config.yaml
arch: "unet"
conditioning: "class"
targets: ["stain"]
blocks_per_level: 2
upsampling: "nearest_conv"
beta2: 0.999
precondition_frequency: 32
merge_dims: true
max_steps: 7800
final_lr_fraction: 0
weight_decay: 0.0
Rows from block 2 of a small class-conditioned image diffusion model, named by matrix and row number. Rows with one number belong to one channel. Each number is 200 + 40 x the weight over its row's rms, rounded and kept within 0 to 999. All counts start at 0.
After each channel's rows are labels from the 100 images, of 14848 (inputs lightly noised), where the channel reaches its highest value: "colour at peak" is the nearest of a few named colours to the mean colour under the peak; "peak at" is the part of the image that holds the peak. Only what is clearly more common there than usual is listed. The data: simulated fluorescence microscopy of cells. In brackets: how many of the 100.
# convs0: first 3x3 conv (model.enc.1.0.convs.0.weight, 192x192x3x3, each kernel summed), inputs 64-127
# convs1: second 3x3 conv (model.enc.1.0.convs.1.weight, 192x192x3x3, transposed, each kernel summed), outputs 64-127

convs0.135,189,211,185,212,201,204,173,146,165,217,149,232,237,194,260,192,140,234,201,197,221,169,185,245,223,162,384,181,208,163,200,180,185,192,253,189,166,178,206,206,200,198,165,173,221,158,202,212,149,207,192,194,183,199,125,214,198,177,196,220,150,219,172,143
convs1.135,216,169,146,262,172,183,180,152,142,138,224,206,243,165,155,206,152,97,204,156,184,228,148,153,115,152,224,150,204,156,152,173,181,206,212,211,169,242,218,176,191,150,176,157,180,164,190,147,237,175,255,149,258,200,215,231,175,207,99,201,162,159,234,220
colour at peak: green (73)
peak at: top centre (28)

convs0.153,184,204,133,118,197,179,189,260,148,95,190,155,182,233,203,136,236,147,132,142,152,206,150,219,182,176,263,185,161,159,205,177,154,184,190,193,297,216,164,179,188,165,136,165,233,194,203,289,178,264,232,205,165,221,146,164,174,198,189,193,242,109,250,208
convs1.153,188,248,173,175,203,210,238,253,258,121,287,205,200,235,151,252,166,176,199,216,227,232,191,290,247,208,219,111,279,274,156,159,136,155,143,147,231,300,159,139,155,234,201,197,220,266,179,228,214,259,222,267,205,202,243,221,149,214,134,150,253,65,238,262
colour at peak: brown (34); green (29)
peak at: centre (28)

convs0.136,156,206,225,235,201,271,221,206,169,147,221,247,202,148,174,206,243,255,233,181,179,178,140,251,177,264,240,180,115,223,199,205,228,269,217,201,242,152,190,253,190,180,289,194,216,191,202,156,236,237,189,276,238,189,233,179,210,197,266,251,187,220,192,182
convs1.136,209,278,213,184,214,183,294,195,197,247,247,216,209,137,202,203,209,155,182,233,205,206,200,195,200,141,161,161,179,181,164,119,197,94,191,211,229,158,225,166,151,251,189,213,204,183,203,147,234,268,218,177,191,225,170,205,244,272,211,163,204,119,143,175
colour at peak: brown (36); green (35)
peak at: top left (36)

convs0.186,186,200,119,215,145,192,154,293,186,234,177,163,177,274,182,217,207,233,81,180,161,181,187,180,274,274,192,143,178,211,211,191,171,191,155,174,257,214,178,191,145,171,188,231,178,222,138,158,271,181,155,200,134,212,209,226,220,203,187,200,210,210,153,174
convs1.186,208,206,274,228,156,193,252,155,214,189,216,197,176,267,215,189,200,232,161,198,197,159,245,178,220,230,158,165,212,216,133,220,239,224,152,182,231,208,170,204,256,199,289,231,206,309,180,238,233,213,119,214,229,170,239,104,180,195,225,184,112,246,187,176
colour at peak: blue (78)
peak at: middle right (29)

convs0.160,187,237,136,179,179,226,205,161,188,181,216,272,188,192,216,195,220,251,166,169,183,267,266,228,227,244,211,176,186,153,171,218,187,210,287,128,215,125,162,279,117,142,124,200,147,192,183,120,169,173,137,190,223,150,211,252,258,181,230,246,149,179,181,250
convs1.160,122,206,253,139,192,229,186,197,172,204,156,215,220,161,155,193,209,180,131,187,121,155,223,206,173,166,169,215,168,194,221,214,267,173,189,221,254,232,163,204,197,229,202,226,180,201,205,206,209,253,179,252,258,163,155,154,180,252,183,153,237,171,198,263
colour at peak: brown (53)
peak at: bottom right (51)

convs0.82,195,235,236,189,159,242,202,185,204,204,174,223,212,243,213,198,192,230,219,178,213,139,166,147,196,215,130,225,242,178,219,218,208,278,121,217,185,160,196,281,181,217,223,174,166,212,193,106,191,223,202,295,190,177,178,237,158,200,256,250,197,159,188,252
convs1.82,191,244,180,178,167,197,200,184,148,181,214,185,181,155,159,199,227,244,197,209,160,192,197,198,215,110,218,189,124,214,200,219,187,204,215,173,291,133,172,239,182,136,201,176,226,194,206,178,198,250,174,204,251,108,206,223,206,212,198,166,172,187,189,216
colour at peak: brown (36)
peak at: top right (32); top centre (31)